Rows from expert 2 of block 5, named by matrix and row number. Rows with one number belong to one neuron. Each number is 200 + 30 x the weight over the matrix's rms, rounded and kept within 0 to 999. All counts start at 0.
# gate: expert gate (model.blocks.5.mlp.gate, 4x64x128), inputs 64-127
# up: expert up (model.blocks.5.mlp.up, 4x64x128), inputs 64-127
# down: expert down (model.blocks.5.mlp.down, 4x128x64, transposed), outputs 64-127
gate.1,203,177,239,199,192,224,274,217,164,206,204,117,226,194,252,169,204,193,206,262,158,229,261,195,179,173,201,140,229,220,206,152,168,197,186,188,246,207,204,123,163,147,167,221,215,208,178,226,199,181,172,175,201,148,202,211,205,160,141,177,235,265,196,228
gate.2,201,210,237,171,149,199,182,226,182,287,156,267,217,189,182,234,231,199,195,196,167,267,127,203,185,228,211,190,262,238,277,137,157,217,163,172,159,174,146,189,182,215,197,192,263,165,190,200,195,223,265,155,185,217,227,244,234,184,220,150,183,157,194,183
gate.3,191,197,193,196,194,198,189,197,196,195,191,181,218,193,194,195,187,194,190,175,202,209,184,197,190,206,205,196,194,202,208,202,196,189,203,200,195,207,204,187,180,213,190,206,222,203,202,216,191,202,190,201,188,193,187,201,197,191,196,186,194,197,188,199
gate.4,201,177,258,235,205,192,242,195,211,217,168,252,177,252,211,229,149,177,232,172,88,163,194,163,195,178,183,256,268,161,245,151,181,152,242,212,243,226,185,243,193,192,165,268,184,200,221,235,162,212,209,178,158,236,223,169,196,206,227,198,211,188,191,222
gate.5,167,166,205,185,253,188,173,252,171,214,174,206,223,223,190,206,146,221,198,162,212,207,217,209,217,170,179,218,218,134,208,223,172,236,263,153,236,259,229,172,159,205,202,254,187,172,187,254,202,202,206,221,157,170,242,153,215,177,202,207,175,246,156,156
gate.6,181,242,213,174,230,165,186,217,171,234,224,278,178,184,253,193,238,226,241,180,217,233,172,229,171,170,179,175,216,153,179,191,197,194,183,168,189,165,218,205,211,162,178,246,200,191,151,120,188,200,233,189,242,185,237,211,184,179,241,221,185,196,213,197
gate.7,141,217,208,224,229,186,209,255,252,221,216,196,170,149,151,217,229,222,205,201,216,250,212,214,215,169,206,227,162,176,250,196,209,225,261,215,171,223,141,230,224,213,240,275,167,272,217,223,166,247,175,203,215,171,224,209,228,156,215,169,150,180,220,198
gate.8,196,190,210,190,200,226,190,201,207,210,199,184,204,204,214,217,209,201,182,203,194,185,186,199,215,212,194,220,196,209,199,196,200,203,206,186,197,209,190,212,203,204,209,202,191,202,206,188,194,189,208,206,187,203,194,204,201,186,200,210,183,191,209,198
gate.9,199,212,194,199,183,200,205,205,199,210,192,198,202,202,202,193,202,192,201,203,201,194,184,202,217,184,201,198,192,185,198,201,201,204,201,215,189,197,196,203,192,209,198,204,191,212,202,191,189,205,202,196,201,190,200,201,208,196,210,200,191,215,202,209
gate.10,180,251,165,211,183,173,190,185,178,233,183,129,180,205,244,223,221,202,229,209,229,204,176,257,186,185,172,124,244,162,191,216,268,255,171,223,184,197,155,170,168,137,171,195,184,139,180,168,228,239,210,228,168,159,228,147,210,198,152,185,162,205,230,196
gate.11,207,217,197,192,193,214,208,184,221,220,198,193,164,210,207,202,214,201,184,208,196,210,187,195,198,207,215,198,214,194,211,221,186,197,209,193,190,197,187,216,200,203,197,203,210,220,227,201,196,180,197,192,202,199,234,189,195,202,214,206,225,212,207,208
gate.12,216,217,140,133,186,200,192,179,231,190,191,157,211,190,150,207,222,158,233,221,217,169,218,195,143,216,212,229,192,222,259,204,185,233,181,205,239,194,164,243,231,247,233,190,211,220,196,169,215,226,163,184,245,200,232,164,166,171,178,146,167,121,201,210
gate.13,177,208,183,137,175,173,185,221,205,203,189,176,170,200,207,219,203,214,171,170,228,224,218,266,205,193,210,187,233,233,208,195,214,189,221,200,158,197,184,190,209,202,198,211,219,196,158,200,228,240,196,208,230,217,174,247,218,191,208,194,203,202,181,167
gate.14,199,201,216,216,199,196,170,238,170,225,224,150,208,125,207,208,181,217,239,209,166,230,221,138,183,192,199,215,230,196,236,199,194,211,237,202,177,141,196,175,227,219,263,157,198,209,276,188,200,208,237,202,186,230,192,183,185,225,254,187,206,176,209,231
gate.15,220,182,185,148,212,192,242,194,195,197,246,240,235,192,214,173,211,195,185,159,192,234,185,226,162,225,194,257,262,230,246,180,264,224,194,183,200,234,177,197,210,178,203,224,188,183,219,190,211,268,147,204,219,202,169,246,210,241,192,208,207,186,225,178
gate.16,147,184,197,223,262,231,239,214,136,203,250,205,181,244,220,156,197,226,191,205,243,207,138,171,159,183,277,162,203,222,209,197,210,226,240,205,237,186,220,194,206,216,219,178,217,179,241,175,184,189,233,164,218,189,290,220,224,188,190,222,235,185,207,200
gate.17,177,226,229,215,250,206,177,141,192,213,156,199,223,190,191,203,184,245,161,189,224,244,180,176,184,212,203,181,175,164,155,216,204,227,158,149,271,161,202,214,204,144,199,200,194,132,241,143,197,165,179,230,174,221,229,181,201,231,179,179,216,195,215,174
up.1,212,188,227,164,159,172,221,158,249,217,128,213,198,233,142,189,186,162,224,179,191,220,125,177,215,238,169,243,230,208,152,199,193,237,174,202,186,261,172,232,149,270,178,208,227,147,232,269,188,228,262,177,227,255,218,219,257,212,209,198,134,131,187,174
up.2,226,195,222,212,191,176,194,132,186,196,109,211,218,201,135,202,223,133,139,176,224,213,152,256,224,195,154,168,237,163,259,225,212,232,196,182,140,211,168,102,232,230,253,195,176,183,206,220,220,192,230,225,167,190,193,240,206,261,144,208,213,162,187,201
up.3,195,212,188,191,201,191,207,196,197,202,203,211,208,203,182,209,203,192,203,195,195,186,187,200,212,200,199,190,209,201,197,208,208,198,204,206,207,190,191,191,218,196,224,193,214,190,190,230,217,194,202,198,202,209,191,204,213,215,210,192,185,203,212,209
up.4,204,118,244,230,250,183,200,208,188,172,177,178,160,254,192,211,160,170,225,217,123,185,206,182,195,183,120,225,208,177,216,173,194,185,220,191,205,239,203,217,191,200,169,238,170,238,216,219,163,173,186,196,179,231,189,159,201,215,199,184,191,220,216,218
up.5,266,263,237,175,190,180,198,142,218,185,245,161,183,195,182,165,262,185,162,244,215,169,204,199,155,237,174,208,222,261,192,164,233,213,157,210,148,177,208,200,250,212,225,151,196,243,226,136,207,132,183,210,254,258,201,236,174,214,167,198,160,168,247,222
up.6,184,216,167,204,168,189,153,171,183,221,236,173,219,186,195,189,198,216,155,223,173,216,214,207,224,178,177,252,222,181,279,181,209,213,233,143,218,251,188,137,220,210,237,230,192,236,228,182,145,173,229,147,199,226,180,209,187,197,147,213,236,226,175,206
up.7,168,212,210,228,195,229,229,225,236,230,254,195,155,153,144,199,223,199,228,182,207,254,202,227,192,173,160,210,170,202,233,213,230,215,276,213,171,229,149,198,200,199,252,220,183,229,185,216,189,254,187,236,196,188,175,177,211,161,196,221,158,197,254,191
up.8,223,199,211,199,221,214,212,203,204,191,212,176,191,199,200,192,200,201,210,210,211,213,207,204,207,213,196,201,206,191,176,192,206,205,204,203,203,194,195,191,206,212,194,208,204,208,188,200,198,195,207,204,195,207,217,212,192,188,210,202,209,192,200,183
up.9,210,205,203,193,200,201,205,198,201,197,194,205,190,187,201,201,196,196,189,191,202,198,195,216,195,206,194,190,200,204,193,203,210,200,206,201,197,218,197,201,218,190,194,206,199,173,193,220,214,203,199,195,203,185,203,196,203,198,213,205,214,207,192,196
up.10,189,199,212,177,195,236,247,209,185,182,190,279,222,222,201,183,179,207,188,178,201,196,211,156,220,210,265,236,173,220,165,178,172,138,235,191,184,223,237,215,190,202,241,186,265,256,233,219,156,196,186,181,260,242,203,244,218,174,206,181,210,196,190,177
up.11,217,209,201,204,186,200,215,195,205,219,183,197,206,211,202,187,195,207,217,219,166,179,192,202,176,200,189,201,209,212,217,218,207,203,185,176,193,201,195,198,192,209,199,206,203,212,213,209,191,200,183,183,175,217,203,183,204,184,223,192,214,165,209,199
up.12,219,189,147,169,270,137,249,240,215,170,175,144,187,196,181,152,203,157,203,214,215,210,186,187,193,179,173,219,202,153,230,158,224,268,203,211,247,179,183,202,241,187,225,173,193,214,221,165,174,233,172,169,156,217,196,196,161,249,182,207,164,208,155,194
up.13,180,226,187,171,187,194,192,201,187,230,199,186,178,197,206,206,196,183,208,232,243,234,219,240,191,191,208,171,231,232,187,154,219,213,211,199,163,219,188,192,172,205,223,254,229,182,165,235,212,249,185,201,204,198,170,256,230,171,198,203,232,173,206,178
up.14,241,169,127,203,223,222,193,248,210,223,233,206,193,220,207,199,129,147,230,208,121,246,172,83,231,281,190,188,226,91,188,117,199,181,290,235,247,199,193,174,163,228,174,180,152,179,151,264,210,119,240,230,180,182,250,211,193,232,201,247,213,257,251,261
up.15,228,207,209,122,151,190,183,208,161,227,206,220,255,203,211,199,185,195,223,165,191,235,180,151,173,248,214,265,207,264,246,190,238,188,171,189,209,236,174,264,246,194,197,219,236,199,263,184,200,237,132,201,217,250,212,270,203,210,220,257,231,166,180,166
up.16,157,167,189,239,209,178,207,182,196,255,193,209,201,120,228,214,228,99,226,216,174,208,249,277,228,267,214,203,207,225,157,190,143,192,191,187,170,179,244,226,188,154,221,162,156,207,214,222,213,167,139,169,163,236,138,212,185,203,215,221,202,172,202,198
up.17,257,202,246,256,188,192,161,230,183,182,227,193,134,205,186,206,178,216,172,156,146,174,205,170,210,203,230,222,232,200,236,223,204,184,188,144,202,189,211,212,201,219,209,235,175,183,146,255,202,172,238,149,220,229,143,146,174,129,193,149,206,195,181,159
down.1,166,192,246,184,187,241,179,204,147,283,230,205,206,180,196,199,276,226,199,217,260,240,229,160,212,190,156,166,151,221,268,201,184,209,229,158,191,189,250,185,241,180,224,163,211,216,176,185,145,189,143,273,180,211,252,206,192,202,160,187,208,253,165,215
down.2,216,202,147,187,238,240,171,269,191,160,240,148,135,245,197,190,187,205,226,239,184,168,213,173,166,153,202,159,194,230,128,171,114,181,233,227,176,168,161,240,179,179,153,237,207,222,160,152,198,204,218,242,185,179,225,180,177,215,218,194,182,173,220,161
down.3,179,214,197,185,203,194,202,187,198,232,193,196,195,204,220,219,193,199,214,214,194,188,218,211,204,206,202,208,193,185,195,212,204,202,220,206,201,181,196,187,177,217,184,205,224,202,212,197,193,207,205,190,199,189,211,199,203,197,193,210,209,208,200,189
down.4,215,245,180,203,137,174,216,181,187,203,176,180,235,206,184,248,219,219,184,213,184,223,204,254,185,187,199,174,236,208,208,201,220,223,211,171,215,197,218,199,222,205,198,228,182,141,212,206,206,216,205,209,162,213,220,223,269,230,212,177,198,198,210,200
down.5,211,143,139,221,258,251,195,217,190,221,155,230,193,145,195,193,139,169,238,209,161,215,200,212,204,195,225,185,164,207,201,239,219,200,242,212,210,207,194,195,207,129,246,177,166,243,182,271,217,203,204,202,180,160,201,164,183,225,235,148,212,190,223,204
down.6,257,192,154,182,163,210,180,219,185,199,231,192,174,241,247,213,191,224,178,224,178,156,156,194,211,219,167,137,219,181,135,166,198,199,187,175,215,177,229,203,188,248,167,192,228,232,153,177,266,210,245,207,175,198,159,175,228,207,192,202,169,212,170,178
down.7,179,242,179,231,160,231,216,160,205,150,195,183,228,168,226,226,188,207,157,191,213,195,219,230,146,253,191,176,238,205,224,168,241,171,213,206,208,228,239,193,216,169,196,195,210,193,213,163,209,202,233,214,225,191,216,178,227,253,183,193,273,268,255,193
down.8,170,200,210,216,211,201,217,193,203,192,238,226,197,200,197,181,208,211,204,208,210,203,207,181,219,184,212,195,194,209,195,191,217,222,196,215,203,215,198,192,215,195,218,192,192,212,222,185,193,220,199,199,195,198,205,216,216,208,195,178,190,181,181,222
down.9,216,195,223,202,197,192,192,207,203,207,216,205,211,195,201,201,200,197,190,195,202,191,188,194,211,205,206,202,182,204,206,205,194,209,221,215,200,211,197,183,195,200,198,198,196,187,222,220,210,201,192,208,190,176,204,179,204,199,197,214,217,209,178,209
down.10,172,175,222,200,285,212,175,156,197,182,218,184,203,252,197,193,197,215,173,157,174,196,137,271,236,164,180,210,172,149,330,192,209,175,192,171,123,190,205,190,198,188,185,151,189,137,232,125,209,202,234,186,198,159,192,178,248,179,257,234,151,199,256,121
down.11,198,204,205,204,203,221,234,186,222,220,218,205,198,204,208,209,203,239,205,194,202,195,208,181,196,187,227,210,190,202,214,183,180,202,197,188,186,232,205,200,186,191,187,215,179,179,229,206,181,209,178,200,188,183,217,179,218,236,203,203,218,197,201,194
down.12,214,228,154,227,162,226,177,211,130,216,193,179,236,214,239,204,198,180,148,180,223,176,198,248,198,251,214,182,224,203,136,140,179,153,193,236,210,169,274,242,222,217,179,140,213,183,157,187,230,222,167,146,178,204,201,254,192,198,211,152,219,241,256,191
down.13,167,208,172,255,224,228,212,191,191,194,159,245,152,186,189,237,223,171,232,186,168,195,254,170,254,219,206,244,165,207,158,189,123,200,172,159,224,238,162,181,118,158,224,178,186,231,229,208,201,190,200,216,137,196,125,218,208,212,224,204,195,194,163,234
down.14,183,232,249,171,172,232,217,148,229,240,201,189,214,167,197,207,241,223,234,195,240,200,237,201,173,170,246,193,233,235,246,193,181,225,137,188,237,240,224,144,211,194,242,217,205,198,240,176,215,226,202,212,180,190,154,203,161,208,210,197,191,205,135,177
down.15,203,218,199,235,177,176,204,199,202,174,212,169,164,252,169,188,216,221,183,201,147,180,194,225,162,200,144,196,217,211,176,200,159,218,165,192,184,227,281,230,185,200,205,141,211,177,192,198,207,199,224,232,142,228,229,182,238,185,172,147,197,209,200,186
down.16,253,205,238,176,273,263,202,211,213,191,161,233,195,228,176,251,216,225,234,209,230,209,168,159,249,214,226,225,154,242,231,184,271,183,213,292,225,207,181,213,155,270,198,192,198,257,197,212,264,174,152,172,259,178,189,212,156,204,216,230,189,203,204,172
down.17,197,168,173,185,248,227,205,217,213,142,183,163,247,190,230,190,174,227,187,198,262,224,213,211,205,189,172,198,203,162,181,211,170,191,188,167,151,184,167,299,196,270,185,198,169,144,206,183,211,209,177,232,181,159,250,223,203,216,193,215,187,163,181,208